From a checkpoint of a small image classifier: layers 8, 195000 training examples.
Rows from block 2 of a small image classifier, named by matrix and row number. Rows with one number belong to one neuron. Each number is 500 + 40 x the weight over its row's rms, rounded and kept within 0 to 999. All counts start at 0. Numbers have three digits each. After the name is the row's rms in percent of the matrix's.
Before each neuron's rows are labels from the 100 images, of 14848, where the neuron reaches its largest size: "patch colour" is the nearest of a few named colours to the mean colour under the peak. Only what is clearly more common there than usual is listed. The data: seven-segment displays showing three digits.
# u: gMLP up (value half) (model.blocks.2.mixer.u.weight, 384x192), inputs 0-191
# v: gMLP up (gate half) (model.blocks.2.mixer.v.weight, 384x192), inputs 0-191
# out: gMLP down (model.blocks.2.mixer.out.weight, 192x384, transposed), outputs 0-191

patch colour: grey
u.332 131:472533505559543491542496529497536483501473473476505549526543562539477501489515533515482534471512474442571476486519412517402532495468477511506525507478536531571465440492417468472443463467401477515520475542513464485498460515503520553436578523527510481438531546548456505488505476504525500433507454509458438504502544510531498449525561538544486487485540467479519545472482534548549416529476582477451423564453561504476545477582395474449457497544578524419495533493527559594468466540514457513471496500525488467486542530483493448451454535437526497482550463552514544552473502414512503554
v.332 129:452468452516480499525488460502475470439464477475556520535507594478529489559519485481446527497493480580500554528509489551471556441470474495597596540464523461491483482498500446494523501437461544477490525500511439493512558488549516540491474503473497423486512514554499455485555525563529392552569538440453485520566453549531504519528495508459516530522411459540542416484560527497508489508605472503519476472499493414500505511537456494488566422566468555488459460480500567477424487470493467494527489483503495560554507469482436526473533442446530496507445481535433530474539579553473560481
out.332 120:481520492444476526526482517545556448462500474512530484491456580516429480482416561495421484528427510470511474450565543513493551462483489459481535455442513484464489528427406508539506525537501451478532444552556477498487458473512565497482582445540520549523534484473514523490522517449518514574597515526495467460475430495529503491468441475531537466481496579519515531491517494547528560523525506440500569464483502443492526459466506584460548532494501436463512469488546463562537554539414438487556541499550524513493420530484591523510512456408498542551521494553490419471484483538446497515

patch colour: red
u.344 111:531493437479540491452604453472495501497481504500523548529497497529552521541550536536384481445446541483574543488425494495541562493517473548416542424499522553618479456519540482530479504488515448448493451405469518484493480468540521457461469515487547422508492479500526483464559468459500555457442517419535552480446541522519438463494500559473519533453474515465506543468473452471525493492439528491494495488495491524466492507536474475484484547529520471529469513465454569550405519500478519553530455540445600496545459571474482505538554490520538519477546512463511575445554488544553475526
v.344 107:493486425488427471507499490400531430505478487471497453560469629453486617556497481540458577541460569468530457519497489437506483515489503489514523534480515447482431470500477540471526421486466537514557547557553500555549496416474442443515459603506542484494476514562477465514524490480447494444430515467521479495513527500461545515502501494487510412464521522456530490492519515480499538499560494522459536462463516518472543504530441525529511500478522509528545535483497445463523529503554521462573527422483478542570434542453533458554547445508562486507525548538472543492481514464479502597
out.344 104:556429536569489538444496457530491524547493545487538430467432513540471418558489566512505530528462466448492442482511484507450512502538501488518502465476463539485505531458490447565525543509479483515539499495487485494433567554496459506541530518476522567464507453474496457487494543508490491539454495558485546422521500526469499453553477411526526485520430494483511498502426443502509511491592458447466472495537476433476501446419437514568529497510537444497456436562596495530423485512526445633488554563581515560505515471513492493483551469490470570525455494568491516539562506496524520530

patch colour: red
u.214 119:581490493513619556476460502439494423535475527533566467501465521481419529521466524521483463539522441520517491480492404485548459523480579480415437486515494514444497532503472450552507522455501490523510535432491486514501527492534479462529492531401442476527526458492506460539490496518492551532513558501493484498494509553483493510494456510446482500493477498480411504532455506413579480558545545479506461476540494511518484521461504401525519619514493495485547506444490521474493483518479490512592509578481509597472556449487568545500388433464529532519507580479480492546481470490470530541
v.214 117:543454515528509491492548486510488440508497521466544501513446448524572485517492518440551535516474475464493501536522466533491499484495451508504486538542530446553524500449485523406593535556533502511503520539471461468505517519504509476542424524511516514540559517486550490523497535511482492432443450476458563469476539489527473521492517494527537481619456500558496514498564414502469517506507487524543524456517514517501476530565549539434583425483529447434565494508526532489476533429490400475449495502464419408536494527563564417532491521506424441541517489446464482508433409491500608527
out.214 125:467517491472453508489553399479485484474487498531590502553498482518540477516545590507537543491448454542461480488563465544490509405495508432515480498464503538482531487527438541495515446511463543520491554454470512466484529456460493417491503423476515472482486532547425541448444540465501500470524508472471514456456601489523565447516487541491563523496501509433540494534546488530519517497485525491537541523658479536479488489526460513478559477488524522462503555436472530453543509471507591525448547445437522446457448534507591492562519468519515546550463509529555476465442554538467452494

patch colour: orange
u.29 109:509420435507474558459476473458549517506485495590497551503498485570520479462506424534455453486488527492512487535479527524530511523520467526542509498436485452598445451505534579466560501490492453489506550494496501547476509462483512546521482524533511593543519460509504498519465575562406506467458493511483478515499504438450439495491501514545407451498461496469501488500510519559549480482501541411493465464485455506506514516595465509505496465539500435387571614528536457475529497536443467509447506497431459520485550579499526480532506549508402579477461461507546553502497509455558495495
v.29 107:505514563469490432446495604484480535466506447452427479479526544496474475481558521464469471464452611488471473560524552488500450485511505481504503506480526503436451473491539592495445498503430468507543474440509558497536503456432498518520511554550527451527549510439448460500539505462468562460546440551498516519562477544452561530548497482608557452447499522565534428524502560475467542491477497546547494496475513490520507457515528510527472492556519569514471503559427490494503546491479499507498535575500508538473429419459547455539456458520436420524476473496550532495409532513518449504
out.29 103:493509499519512512549545477528523590551509507479505466536513527488497471519487456452442509498512442530542539389500514447465538575480525515486542524450483476442488494421586491502546509505488503587549533454484500548470466511507517513503530543547496542448574409512495498535475477558558511471487561464545409455545522516487544471522516489406494572561582486508501537436475490487512486474484459475471532501503554483494438550409538461495557452496511498483507434495540530495437444462503525529538536453466571485515526416468450505506499516558539443533416519416461473467442442555535513476

patch colour: black
u.186 077:493485444423507511465510498540537516516488552546509462470492516541500489474505535464592498518536514482436526498491469577468490494454492462467509491571530474562451492446486455532461600488482469522473420511530429462504473439531508482466467520514521507477536494506500502497506532541420533526523527483451570480532493538472510446431458480467562536516547467563479581471533567465567449512502509486482480487365456561528490475549510572473572534483507465511394550570497465487490427435560518425512491413515474504500518526514544501526494484563569538498538514544559513484477469551561442478
v.186 082:499570483570538509495479506496485527577483518559483511513475505474517511471467458556489512500547461468479464479572517517520492436537533571466482493552505518540483468494524532498482443480469523464528482479465464464587527508451466582530501570512499499460546553533457425461470537561492407474458460457507495541519529436478546481447573450441508482464440532501473534460504467538575519501490399553499505453536532456518501473488526492523502403474555504494526575468497565556420465460430466469499496484453402528594533504533510488573437506484511461567500480440491491444588536505462520506
out.186 077:469518428496512553513486487559474577551473542510527488591507503519540575520518566532595496426500522491517526490536556485523510479435535533462458562480477483542516489466508467510497453596508526445508477532463485514442475485480489472441456481507452430490423538433511513519477510434510511475475519480518479514501492514515493519435467566413488519562508400536518508455536468507488502488503531489515493471538481533543543494494506541440537543488542486504469440374528611491523520510533475528515500465509432441542465501539496462567569487494485508527495512454523479476409608412543479437

patch colour: brown
u.317 123:490489520505495448507497503452408476482496549459474556529440481526562509435491536536579543511476450530496513480525467469490450457461560539517544436477464546518552530490434529496494545459518559447578462542469513436518505518522459516524440475475541465550491478583452442535428509470579489463578514496472508562529545511557452482515522484419479574498503495528494570478535456512579522503500457540553469488501527500459479456487489464458496576483520498543494485541529501464487399474516515490489453510388554489424391458558506566529461538465535530433511522524550502521523495520482482556
v.317 112:416525532431547566523508521555562473510541497496460460563489515450525456526469465502438543498483411437484515472575486478516426519498479543462509552575521454448507492500512538525584487537460482564542425526504468498497481550500485519502484549465514511532513472630481483531496569456468491498448482486459507529466545471574467529525443417541438502545532413606502475473506570478527490514476513560500514515473504532439529520521508464426535493474484502465494571502563515531502524492520559459481470486473525438512611519497466419547575482508497509483481508455478473517489486427461477465
out.317 119:485534490501414506549510500428464509458495387515493512480477515581494480532482495491486512508522442507563529565479554495496507442460484533517539415530521492531584513462513505503469517516514549478500557405453497462463514490519492455465485516505548525452483543450486521495518541505434502545441556548502532492457479480518532523582510496459520497571472447419474520510466527473541474500478519465502516542535492455438453506493484478440449517568585552453502469443498476518485627552453413520503484480561516464524532547576540597488517438580476492559437487502543455505447563475481457517

patch colour: grey
u.364 048:529507437500454585527485485443541603462532531469490483532545491439405440556476506554530527473481504512539490507505545472590524448546472431460475464491474518492466499553431407518510452433432538549513427495474551491522514538456493524479561583525456512448478443450470478417516503499472568480465534432503492560493500527522463455518486480486522442491513557518481509492527480521471568546474558514525491508536549526484565497488514548503473410481571534570511447533478555520449534498469560505538489595500477467532519459500425416488471441558527509556517485505499446482508507502512506505
v.364 035:562483588473513467508535494485481408477447469488527538509478508514579544513599486518520537499483494493444428453490459449506465510499469497531410426432476515463535561472524487569520478530556399507524503447538521495511502511473461524549419564514515415469498481418520497518498394485577478557535513457467526515530555489524549487460500501486464439475489488495523516527533531443544490506564478459552535494419461522529497514507527475493514487458537519491575538432486521469517545469530468448534499482387604494548580535526545497480543478441517512541485544513459478501461463534490485504
out.364 045:507502540541487398465520559518482424481460464465516487433577482519521548475444498497503446475505466528495561454539497493472451602498483496594540476465473498527536483477502573535518523530512465545414525419474493460504567480503471452500481455504498530459494513544527526467482493525541486487549485490473477398551475478449483510537547602429531540521460503439517480536521522537514496477523441530396531434489512578404486501504556490450522567517548481474477453558466499562460424493576514507510485507519522489529511464475467566553540455577575505500521480498491551482549555528485486523

patch colour: red
u.330 125:509463503454586480466503586472521448507526452491438469533552461566583523500486526470493543527492470464479499536502476552511437565543496498595470447513489489511419531555469459533465513513511484450510461490447442519514537543546543458531544523476544512529429491525459446446495584508614470502522439488477505478483513514501451542549557490449507502532580473477551525444536443522509475499554487520529478465506552517450501484480469515585490491552562483467490566514501508508515474473472411569498451466517422522492473491403513472623549533480412486505499475498459479518469495443523536485
v.330 116:573470524489547431441501538425466575529497450518444506529475439552493418532474520498455449534404543491533494518510488519509506538493466579526524467558465510507451477472454487410553481480477440434533500480536481458445486504464423515478517549474444523562493483503523555479480496500566500504517551481490449501552481505469507469501461542602476584508574519421517484513463481566449486492426503548580570488504534554452543548459517521504468550551470461566512582475507458424503455534442493485537480573434483542552500509501489498467508525436519556480496493503541510503458467525520495547
out.330 118:500488507443559539488463513474511496478457470530498605478453490506463532479530547440501556506513538472499479402557501457497546473562514542490519434446460472457465548567520525470491461544465505506527525495501530512434464493522529511459619493566449554541512478402561451509545512534493478527528532515519518494481506588456496548431468522525578485490479522506465516385502454436449532530536492564522536508438482453517468522494444512480577539479523455503499506523486467503509478443502547476578521455453536454525511444489525520426476487484483486479540522464471539506420423576495591547

patch colour: orange
u.250 114:525484549487515542438475443562463505525443507557541492537506502520494528509518481484470505453469523465458481472495472498512567514505563539557471507557546564451455540534516516530486445539437562483466499514538479546373453416481464460494507508564463496509488482509471502531474561452487514526463588511496494527442510567511550498424568533508494488537475581544524486463462433478501516516534489501541533494491571448481531527445450547517557469506569480539600516466482452491525505580422461470537434486464496481469502445574502468562501492468493584479499487411511489532398480458436526492
v.250 121:506560558498546528546395531515497483499515461520450526526445515401446500484507545521435526510525521537534498471445537478486521478447494568531517468477440499489519516516531440511459532525545514515478515527422454491515499563507499579521421472499578523524483549518503478465441508449435483501502504484444498522512499490540526546471578445588534418483548468549586504540505517569488565560508540494461476456516429471545539489464519447422478426562558434512505497515508477520496522455489496455496481541497394499502541458556431469418499530513420486440530498491515452554541496494461515461
out.250 116:498573487462559513447542553484474585498491526516506484560512428444487509521592458474498447544533498496538494535544450579491479570449514466508479510476488518500559464464592443588446490476492497578485523552482474512608432560507523484477536455502424454564546506489533527467456533476483499488452522485461468528534521528404477510583453460478471516533496501570494564461506498499463512470550480467530451457476569519564435449496497510539448479476493491463469548470503485475482472417499543513434527493490464491470460547450481580531547519447548477445487528479502438460526473563495545483

patch colour: pink
u.189 054:557603475456574472556556460509495537502486473516501540482486475474443475456477540479520420491499547523551517589506464370524470493495532477463570516521530517493505499575472589454430423519433492533502511497529488557491466477550474523484494509507459487550472505500512542473500511514533505451528444461510468507551527545500548532516500506511478394460491466495498528422517431452550586548515516503476550517517453504482465523564549560476430535551494496456499481551540447522493484440509553455516429435444499474524484449549522562471514481506467487553456453572523527497493475458571441445
v.189 049:498521501482469515502536485529413557463557512479451493510520506517499512544501482547508523515447519548431569555501448472540461488461566546512468487474492576564460511513507538450508446421501475463506508514471548522443497395491423459479512521445485533514456463483627483472544473536566491507479418447514509525527488577511455533508432471584525528464517502460491504499478487472511529505484517490473504644496519457562500466494477461508497491521592535571454481496473451483503505496509436488537558556544417519404512490484512514527495482433523443461523529552509486507433503508549545580
out.189 057:508443520542454533531508527478515457584465634525497499464539522572512488491490520538470580460507506484451499420529550558449464487493499451416481402505479494526565492438498402520569536476487509505587434533506512463550515455400527493432511512550539475377463454420471490485554524530477461517469508518505500527460500452541452556464549535452509519489492520481453496567480513469472497509488532536487516538483512471518529501527531488489532549480497480540508499521482475490484452545513527551535499521517557501577471532438515449454442509534529506459549551428475534494534483460441531575

patch colour: grey
u.307 058:529395522464496519437508508489361563443507546573489482532500564455436509545452483569532439536460472504501461531510567501481546539421517501511480463502541536525551527556589520401386531490498550548424510478510536522490506483486506470473474493523529507504504431473466484513420525488510575509467481487514512528476477537452554528499466476504555491453512480510526482524493515560481451468454478573504486478528490533553409510489511510450443508516569440506498447477439512498469473529471516533560528559505559517502538513479407506468478526492550558548439475481467505446535483522520460559
v.307 052:552478489444514516484558476466439510582497488453490563517497459486486485501572516589589428472535484501462497412481477414499470484552527516557464548434526459540524433496535520498546463527473516515583456486492560459475546462524533553575435537468617591466533428515418493545552482527439471496496486466528464531448522497488446487572520503549458480524475542458467501507470504461465514538506471478511413422464552478553486483504459444471531463527514463466542535566442457548504530491523517549503507534468559533480492489515556504504518530466478502555440512524481465510540533528443500482
out.307 056:466453481477450475508526465526460523548490516503509475539564506523508456522455474505533476513542428570533553477517476460472540487512485523589578538581457492556467464507438514512539524488495460461509517478491509466439556451455501462443575487544472485509441507534492510506472465546520517439546590557517496451436477432509457553487576553512444512474410409545441520496520545513499541501531493480445472447465553547501537431542500518488386549557518487507466472543518536438461473447542536463524449535452466538544521509491441541478441517564546505518526508496456530481468612489524499506

patch colour: green
u.185 023:576446474444530487505524410453400508493475539548491515520503437485543458546575526528432515486558434487486498481547491462456480568530487486424497470495481571483505595563446484568464530430521513532528543462477484527515496537499516444539527502418431494456432480503481443484569530521481475569474549481504512550469527503458501507510553509521535408461424501488505466528539549514472491440385590513525486478489575568539476426510437534523464506467519502511572514487449508485514521505533502521531510500496533536537543561510459525566521501462518456436548524495477535491472529487509465545
v.185 016:534493501427565527439531455471486527511400499530531546448518464500464542503511475508556537578437509471411544511508481540431505519439519497512472520460471512570569477447542476495520542538428471501624474453492502502466560545447462539563493585475540521504541517477527474444519505456496557596528437533465522537499481487502511507501474564474561489547501560551458550510545489495470537422475437476531523520420498487455504529477537539429509516482472489528541486438507521499418439465473520473433524518480578488512482490471514457539508506446521457575450545472554506490508469565494472468
out.185 022:524472474484502532521477541537549545532524495432487469537531480464492495517465488525575458553532497608504498513470488504483497540519518580607555492479513548525421551477477468472559480547471514474516559470519448447462551447504415512496522523533525470488503471571542433542479509492499611461484486568452562457504419503451477503564505454527398486469497494568507480476498547530516509493562526421501518429461514458491468534454525448445472506549499485503512496498525467501470486525473509454454443457493505454473521469499535562444467485593461514561487476482550493436446495618455537520

patch colour: black
u.136 105:561456548470488531507483507501490455408455496437518527528491509446511533506470501479565488425509481461434477450505478522523549512502460489510533462540458498515477530485506555528496457586558519416456488509532548539527497509460405460501545532460551541478564525497418437475529556445552468451557466478437533578497544483537569478542528496524518544532551477554460446511505497514486484558520495457457463566447642528500448453477495487501549463451426495460460470488556539429562483459481546465523469559517500458541510518445502528444526541484560477450524486526479461512562464508530526536
v.136 110:391468492533503525525474527544407532478558454564468572520567485454485445537504482474497456547465496577516445511465504472472521477524500519547498442490505518554482448436511478566479464505506459502438555468462438491470565511581521485505443512550559503510493493521519525466484489491523495496485536497462500464394515489580575499414563504417472578503503516530509518536538565502457509462448512504564462502525476379456479567540483520558500549549490512536453557509490521479481501546481478505442469563526534538449444465450430503493520520538471485514570430519509454518450536490527450493
out.136 109:516491525475501601495392504459536581525457474512493474454470445474450487481503516507486486488542427491578438535473456498480479492461500507473440493490497520443407536579502506465530568520563487492534570586549501549524522434471481551478418457541494446528570459565467527538441465506474478465456484557505465578481539546520474570481534470500472539510478505526493472553500554425518531555499535513565563512471443461480442491498561524514502469440447448497485471540549526554466545462486486519484512461458492531551528587451507497574516500496435500540464554467490529521442485488541517455

patch colour: red
u.130 117:512536486477509506474491518474509526510546501530584507572540465539488553457508505562492551416408502503473460483478485425527471504477508507517487490470547509501516551489489485587465453518489547504524557533520430468516458499535462496529504449482488531526499554600527501527492568521478437532474399541434446475533449484434490462400573542501435495503474534488488556441483487509450462440467448529602495459523453515551545528495541485543445513528496497476483527469520486574513460502475459461460530456535539545514509502457477433556492573624494436458550469467465496500509504571484559481
v.130 124:567524475520555487496532513440485530493469435490369563556496567561502449535496462495498438564423483514470522532433531551434490499501483449517437484555521447486477448444478545487525519563520444491495512482571542508585475411457470445538479484488546500391481465503503495448408532542477451463507441471479552543497450517457472532517472412507492542510504550563490517524452518567533506506528516473544537508553544547527552466533508456540512502502497471530535551539523452401571540513529550479515515476497529497532433474490525481513498524501515516476498466493501499517403567473471514467
out.130 109:543499525536444556499554493493485489423519503459465513536460532512550501570546535481510490492484498497451528395487502560515460492528497486510455510519406437542445518407509540528473472508485449468540507532539455484488493494496420542451536475557569514546485479465467426488512503492510541480483427466529497578518524514537474454402487538519468527496494537481510540490548463472534517484456479486508537495485505453529507499512455531505592469612439532501542453557540430476452504573503494529514523488485489439475553500357559467560502422506578510505528552493496518507444549573473529447

patch colour: orange
u.15 102:582444429534563477535492442502459537478520466532525583516515498544509492506556451469507487482492455542458528496516492479486513429532540488454532468451527458464463493542515545521507464519473496505444459404521473559479508482533504432503538530480571494500490459522487553474487433485472471604507602580519497481486476577522532564491495552435484455451462482521499513502448515487491499507535517491503496488544526391493483525546362521526444523530577544486492444495479584531497485550493537506520464478513507628494480479533516498475455509533502526497453515542502467486459424541485403440
v.15 106:391542473454521521527537507500510555534513497565477491505500529481442501517512490557431522575448498493545557554453490523492492514575525458507574540492475455493520476532515489440535545440430448421555509490453480478416496554540489487474498506452510539470444520502544394481518551525463482482430468476484457540561480480503449475494521507506575520485529548527522459534521513540477517488503520524553471481462464487465473479566560521521525529575454470501558507558565495490389436498484431506419530529498525398557518469513457563525517506484450431459479475507491512477553516523453579558
out.15 098:535557460528475407529446473481478548571442497464505514562549506478488512516524492473524516465473512519476403526460452500473520524442538452560473479469490476494519496516484556506537491519525539488489533502501498546432484492451449507465535448495490473520558527519498544400508502453469524572488536535511502593510499467462458541522496521456478500519354514537513598511505610518478473523500473508553478482498513551509468496560497454489435530515437433512529474448481532454489560470487565443535457486474605502484537580519492595514519490465551536552527453498496529426494473524399526493

patch colour: grey
u.110 050:483482537481519468491490482579622536445580507537434494453517454514515418522514511500509529481432542462520537555474500447463493554524473529512470469520543503445513539501563493515516483467484495533547489491568510421469506496512490529540470534474426513506464555485535489573437469556510546543515502480583537492540582464491534466524491507463462548442492464450566497540475506474440517517490481493409500534471468531476530531465516468548470551557506450475499505512597560431472488520500555445506511570480481517411485497451471497491469479495474465482516449496410500453512547610403440459
v.110 047:462554547535453587568450534549533475570550457424485494485509507498480453526497503482490478562504472495450437521569523527487480526414518461510419553562513617511443554501467480478489517434473436481532483593472403523476473495524508500510501547490550487506435481427501507516551463523561480590501464504523457447423471480449465491502489507402465484511570476504540463512472488461510493449519498542438462501511485568480528599527531512495491486561508542502433522553513505492509534477469469534488533554588468469553493534448505508541541489508491473508471483536472492499561428555456487505
out.110 057:510477536443511505534540512442554472469505534504471538495475519554562546482534499487444559446504483429518525486515555578492518585471487451513535423498497471526484556510502469470457605377556521551531519472496479484551470509513524481461523522459511547487499595559528473462469584444577541440436483448406468545504480400508533515501519453571517510488485505490431489514467529494466525420589541453480518463438535488438508569557496476464519499523562574485508512511452484495450541540470451460484472510489559496520472517520510541463498498494516553509426489467470523504479487514450472548

patch colour: brown
u.231 117:525459469449480487494463534463538522520501462490526512480433524549505487487588520462487542466449497516476424462492516540500507431502575539515434528554516529477485488513447502572567529524537471489427482531491487525574575571480439462536487542411524540519531429562557485506511528615492511503499513472564496461504467524476513494489475511422517510538541497444443546501577456444527444568506527505531459443469466568538449487525567474455501500479493471494566568504560415477420493500554516527494496456508521526413405533533442444493494480526491501537500517516481461512525461492466498589
v.231 115:517460526516469523604564524515479447472604456515532522485537481497483520458606530505469517480483468565512530440462565484537475426538533498540532442520563504496501485572572494430501444491515432442461483461466426577464450507484486479472436466543499514550417523584512534469527509464481524546440521512449463556549510459525495490546522555493470458511525501509481518564549505528493489530503407458479465457504437509490487548571495452553470537458566554519509495515509510484490424519568432447446502514526456481464559477529448526525511550473451473508503477468511453417496507512527532454
out.231 114:476520500482515413430577429496468532554520485523550412439495514485489451462527565479604485577433532515468516503474509516537544451535519390493463518418540474507553529479521567463477483526520456480500523497495498525554540563487496504483464500494467498466433453430539503535628536462504499481547500498509615429557517510468512474486486571483525540493497444510428455502469497434523485560445485516487503513526470540502481543462518489468481459524525455484620479507548487500440527477494493501425511506458442535483517479441454533520507493528526487515439552519511539554539508564508541487

patch colour: orange
u.133 121:516502546596564489457524466458534485483542538555533553610507522527539521483500571442477448484460549540489539557409498523496487493484516540518555522416472475487504537541530452520472513500446514478525461501506526550477528475495523503553488417479448517613462504505530548494486486482517468519524453474476435461463461504487426503479543471428466524559435521555514497466517501437486462490516488493507451508540533568519547503461426534495504465476552519468497467532484461483562456539523467470465524470518501473454470515447453472609583576556468463594566497549514466472418472474520466447
v.133 120:508555503516488553451446477510450505548543495522461456468499479421510516598540535460403528444497484583563485496492505450580437494511470550526545435495520523513487498468530454545486440481533508522468592508525532549504442588553533538422464504468560542453515571511475482539522463484457464518564482464487499520453537474544508521458481416499492512500541481472484503465577491530487549561413524467527521499477481472452537575461479500394499488516515522558567426473465483529455452575480471438450507551523417501489457493531533506461475514520556461515492500539454482519557537523502484488
out.133 111:413466544491509536424479507513510506494518463509477471409531503592543541463533534556554475497493425477451509444541535564463478468565537536537507489527485520511559498471412491485557449482531562581521488505511491506618522516502570525488443515598481433464492540482462430451524492477451476481493502533432537557494505535503524532460554508541501483447549412530525468531533456549475521490484526472464476505530463508456522459413531482555475466505487470560518544479475534493556498478523427528470425436568454529458489475523520534507546527536462483467498502465534410492569449513544487516

patch colour: grey
u.114 106:534518499535492450597528491452483445472547494496454541529428541528484500545469458510585574560465529512568462454537530532469474526504354513473515487534541408444496549575508472478497505550486501524491568525530461559469525522486508499524502439453499521489501448558485493520409522578450524511562489499452434584486450445488525472529533516485525465466453530597520462430465517517469518496535523472476458427492498526477480485449558453492395553501519479437495479495470501543541536611501518522575490513481494492454506536503502511511459490523501501488463445460498540489533551475479451505
v.114 102:449441528512574423487450484513462537449544480468514481492433451465503462472454471507556535482506560538435461571554515513502546430486483567593560463485501472491543412525549534477477523532486504561556487456436563471523579478549474541510502456538542486388474525485479577553478438513503473521574601544481491495478532467475489451486493547502507520543442531524442398486507578519494512559466466526555498525481547473478492528511496496461496462572536481430509488493475527503478478493460529487519497570439558506524481443499494447490526495494476524488513531524547487501503430467433581508
out.114 111:493451453486550493553486519459408508505541427545517476463506443554447453511453516529448453564508484558521459472547512538484491593480505513469517530539530489581458551463431521493500527516481549547519482524510582560431464471492602491440510534466498490484531552564468533411471476497439504463478569448447465420464492571541389487457552524509503548515481438584483488533475559486498467485537478519466431527498564547507459424493506507524450429480476550519505478506505488497534481473481533508518467587536470465485520499442476475544520531578520477501493498531532467529499486473567536518

patch colour: green
u.187 113:479491455536512462550541529428448478464490453542493495477417361516511505536480551525561513573491570565519475468515466563495426585450478524524454536552520467520412574532504512495448469564537498474549542484510463472474472500532463485485559505501494462505514502552558505531455448565505452504574497548480441494552524491490444531462464475574506499491503519545551430467456541431453558411517481493462553484482486584514495513502471501508535449488500515467466552387498538499545537491469464536540475495527492416490519546480436487468505513523490460514543524517440458519566494528530512486
v.187 107:478474478497467498499531573541525512503473550462507505556555434478538544472433494534531533469487451471513569556430533459453525504495469565413452497484520527494503478523513519501535509400543482537456511551500539525477483520497562506524462474477522469473471539500566540609514565500485507561506500508491475565460574458565477501516465514505491529495424506519474528468498534539536468564403460519509532499492506495447494495513517573480500440426489507523584442496402560517500492519514490510493481532528534507403574387418508451419477470499468526520495574552478432503429499513479492459
out.187 127:494473413461507488586440567574489569490552446483391523509561576562528485494463445479493530572477513506501484503507457535566530478532521568523490501543457537585548502450523575502488500534518504455508528488493510469508469481470509462463500520507522493489515430543508572502482494554530501467469528504481438548526496482492490455585497412501494474472517555514517521396487508468400517459546454493440455503488552549551451548522544503485495481507480544472420466457477531475492433542557537563472489495497509452485481462583534526494480485544457495453504493457406540474515427488534431541

patch colour: green
u.14 127:487493538558471556514522548541486560405517537500446504455518498532402467496480480476452445435539482618539567520478550481481541520483593481487523488603488589488545436535516488498422499517514517496524470481558584511498505542541513596517529558552438467491507563528518516494508421507453513484408513448425567454529531476489487503504490451477428499519536473461508537495529521493475445462505496449501475483501547478474509496545465522447462498531530482516493511504481501489570505417469512524476507458469425526493513531501574463405502435479485517502455525451576487565524482465481512504
v.14 109:552534519487550507490505491510491483511452416534453524535481521502543514575519502522481516489445570553498591571463516428473540538526474438494468544397531504478511473387478556499422458525484559519476512513522494524553421520496477563475451465487506504508519498481505481531518503529470491473534483457451506472511488468425540378562537525508474540441474527511524503535531501483483492463528513530542472538453483563521554478507478495530542523537527586425490487479490518445452514551473561419502471540536505529525466486363435477555447529517548530496489556530544530534417482452472456495
out.14 116:415477559461452496477489496552525588501494561577453490550461547534505476510534490513507499508474426458451509428522517495503498520547480496446443550521471523560499484514496463520490504507577564529493499440470535584425538507504451548483484527507449538406561420477569426441493527560447479509530533470435472470489447500513510477508473462517534531515463523518500502484544505463502487522607464484548461481446527443541447508468531513564557470477421536458563488494561520502502492474453486458515477511522451539503389499486487531518511582490464537474542541486442406557524483492536536553

patch colour: red
u.224 114:448520528567503444456511561499516509618540465526529495496472528527471540521544475459464484488523583467481482484468512507479524555471503515571535468623474539436458480479491502412510556471486524411526439538553552452503479503499486521546502447473604521438462465465526503439493469469473572516448451402551470510464435502523420487503519535539500565507495498475460558429520497513450462469483431498515487477457460487496478477524564580511490557514480539522476584518500532492440531481473519506501454553488522523566452518473503554542495586446526523510483457501533525459537566467513509518
v.224 115:511549474502485468484517510553494476467457484444553551399509515496497497527474532511485499510496507512580482434491408513505559485585540483502514430525444564470552574466515516506481463499464584545521540472478576563514478534559463535559524482482507512506493502507507511507506553458521401455487502519503498519512498515481525526476513500518441487437483504527554475542564441542548458568562443525441521481546517483554525506505466440537502477443515469447462463479488492395458453474461439481513532503556482525448536477352491487441480477561437547536479448533459480596543544496456490490
out.224 109:501464517546520515480555493542548500561458568491532474458550475452474500538468503520525428551461526544472498494482448457547430474537514474486505454525468611549525495518531453515536441516459523515535494385498481512483494534457504462502461548559494535519561469508539533474481532462493541495581543489463531420456509527533547393519543536499486519455485554521527489452469429550492534469415479496566491464574486504514508440508475432530457466478450437530466473522556504469502490507468486508492423490541528546474490467441462443423554550525488609557521449527493493534502581447559478488